{
  "model": "audio embedding model",
  "dataset": "single English command words and digits, spoken by a formant synthesiser in many voices",
  "win_length": 400,
  "depths": [3, 6, 6],
  "avg_pool_shortcut": true,
  "dropout": 0.05,
  "widths": [192, 384, 768],
  "init": "kaiming_normal",
  "residual_init": "zero_last",
  "lr": 0.0022,
  "beta1": 0.9,
  "magnitude_pruning": 0.5,
  "batch_size": 128,
  "weight_decay": 0.2
}
Rows from block 6 of a small audio embedding model, named by matrix and row number. Rows with one number belong to one channel. Each number is 128 + 32 x the weight over its row's rms, rounded and kept within 0 to 255. All counts start at 0. After the name is the row's rms in percent of the matrix's.
After each channel's rows are labels from the 100 clips, of 14976, where the channel reaches its highest value: "lies over" is the class under the peak. Only what is clearly more common there than usual is listed. The data: single English command words and digits, spoken by a formant synthesiser in many voices.
# convs1: 3x3 conv (model.blocks.6.convs.1.weight, 96x96x3x3, each kernel summed), inputs 48-95
# convs2: expand pointwise conv (model.blocks.6.convs.2.weight, 384x96x1x1, transposed), outputs 64-127

convs1.84 131 [162 134  77  66 111 197 149  98 125 119 148 112 129 138 126  72 131 139 167 148 177 172 130 129  66 114 159 121 142 132 159  95 140  81 109 150 139 112 115 123  36  92 136 149 152 150 139 129]
convs2.84 109 [207 168 109 192  91 128 128 191 175 190 205 120  44 128 128 128 128 130 121 164 191 128 128 137  67  96 128  71 128 137  69 128 191 158  93 109 128 128 128 179 128  85 188 126 128  98 194 128 128 108 130  78 192 128 184 159 128 128 128 128 169 107  48 128]
lies over: /i/

convs1.93 136 [163 131  40  92 120 174 132  61 111 114 132  94 119 144 128 125 119 130 146 138 137 128 136 130  72 121 131 130 148 132 141 106 133  99 142 143 138  75 101 126  34 157 160 151 175 159 125 102]
convs2.93 083 [128 180 119 128 144 128 128 156 128 149 196 128  49  67 128 128 128 115 128 128 128 164 128 128  76  89 190  50 128 128 128 240 170 128 105  74 128 128 128 128 128  58 152 122 128 128 161  47 128 128 128 128 128 168 128  98 128 112 128 129 229 146 128 128]
lies over: /ɝ/

convs1.78 101 [147 129 165 179 126 143 149 149 173 144 148 162 118 105 130 125 165 136 178 116 140 141 135 148 192 120 139 128  97 134 115 142  77 175 124 161 129 162 156 145 219 167  92 160  94 114 134 158]
convs2.78 085 [185 128 128 128 128 200 204 128 128 128 143 132 128 128 128 138 128 110 173 128 128 128 128  35 128 128 128 128 128 128 143  95 128 128 128 128 128 164 128 128 128 105 128 128 128 128  75 117 128  50 128 154 128 128 128  69 110 128 167 185 202 128 247 128]
lies over: /ɝ/

convs1.22 137 [192 112 116  27  93 159 148  92 134 141 162  37 127 115 125 102 151 133 153 127 120 191 131 121 128  83 182 116  87 136 124 116  93 138 125 155 130 122 129 143 134 120 106 157 116 136 122 143]
convs2.22 070 [126 128 128 128 128 130 184 128  69 128 128  53 120 128  74 158 108 128 128 140 128 159 128 128 128 128 138 128 128 128 128 128 128 128 128 128 128 128 174 128 128   0 128 128  79 128 128 128  63 105  79 128 128 128 210 128  86 128  93 128 128 128 128 128]
lies over: /ɝ/

convs1.61 128 [121  94 221 193 136 114 139 150 134 131 104 172 162 134 128 127 155 166 157 140 126 118 108 108 156 132 120 148  57 126 111 152 110 132 118 131  98 197 137 116 209 136  85 107 107 107 160 143]
convs2.61 108 [128 138 128 128 159 168 165 128 138 128 131 157 128 128  84 128 128  95 155 174 151 186 221  59 128  68 128 128 128 128 128 128 128 128 128 128 128 139 128 126 148  75 128  81 121 164 128 128 128  68 128 128 128  20 183  60 128 128 167 115 191 128 163 110]
lies over: /ɝ/; /oʊ/

convs1.21 078 [129 153 136 125 142 116  81 138 159 159  59  95 161 117 164 140  94 135  64 118   7 122 190 102 130 165  86 140 121 163  92 145 129 136 139  71 112 158 131 158 152 160 120 124  77 143 123 129]
convs2.21 102 [128 151 128 169 113 100 128 185 128 128 101 171  87 128 128 128 128 128 153 128 197 128 128 128  63 128 158 128 128 165 128 128 128 157 128  89 173  65 158 132  80 128 128 181 128 128 164 128 128 128 133 128 152  74 128 153 128 128 160 128  87 128 128 128]
lies over: /ɑ/

convs1.66 086 [121  98 174  91 111 142 120  94 108 141 122 128  87  98 124 112 110 114 145 137  97 127  50  92 156 105 106 123  57  66  82 118  76 142 115 133 155  91 113 123 151 102  81 143  98  91 141 115]
convs2.66 095 [128 128 128 128 128  89  76  93 128 128 128  82 128 128 128 128 119 128  94 128 128 128 128 140 128 128 128  90 128 128 128 111  93 128 128 100  95  75 159 128 163  70 128 128  33 128  88 128  75 128 128 128 101 128 128 128 128 128 128 128 128 128 128 128]
lies over: /oʊ/

convs1.29 079 [ 80 157  92 135 130  97 105 128 106 142  68 205 106 104 131 114  70 125 135 150 134  69 145 151 102 139  52 103 116 153  54  85 110  99  82  83  96 156 127 109  94 119 152  62 150 107 161 102]
convs2.29 094 [100  92 255 128 192 127  76 145 128 192 128 158 128 162 140 128 115 128 141 182 121 128 128 128  57 128  93 128 123 128 139 128 156 128 110 128 151 129 185 167 128 128 197 128 114  83 128 128 110 128 128 128 186 167 128 149 128 128 128 110  88 102 128 128]
lies over: /ɑ/

convs1.23 098 [166 116  87  99  65 162 148  29 124 114 135 111 148 134 134 170 142 137 116 112 151 158 122  94  68 113 147 160 139 145 140 146 139  88 152 142 118  69  90 124  71 135 143 164 175 157  99 108]
convs2.23 085 [134  90 128 149 102 128 128 149 128 128 149 146  73 128 128 149 128 129 128 122 128 128 128 128  81 128 128  54 128 165 146 195 157 128 128 128 143 128 128 184 161  75 152 117 124 128 122 128 128 204 128 128 128 128 128 105 132 169 137  75 218 128 141 128]
lies over: /ɝ/

convs1.43 119 [149 146 100  45 111 161 144  35 118 102 142  83 146 105 143 135 127 166 152 157 133 135 114 153 108 118 145 138 132 108 155 125 161  91 131 158 148  71  99 136  63 136 125 180 188 134 145  99]
convs2.43 093 [128 154 111 171 128 128 128 179 171 178 187 128 128 128  88 185 128 119 128 128 128 128 128 128  78 128 128   0 128 160 128 128 184 128 128  55 128  84 202 142 128  53 155 128 128 128 128 128 128 138 128 128 128 146 128 128 128 128 128 128 183 106 128  46]
lies over: /aɪ/

convs1.0 079 [ 55 125 117 190 147  69 156 153 146 131 104 168 108 153  47 105 141 133  73  95 144  69 111 119 141 232  67 136 135  95 126 124 108 123 148 130 119 145 144 129 123 116 109  21 124 116 143 114]
convs2.0 091 [128 128 128 128 128 169 152 128 128 128 128  77 128 128 166 125 128 128 128 128 158 128 128 150 128 128  85 128 128 128 128  62 128  77 168 128 129 128 128 128 128 128 133 128  77 128 128 173 128  73  77 128 153 128 125 128  91 166 123 128 128 128 166 124]
lies over: /oʊ/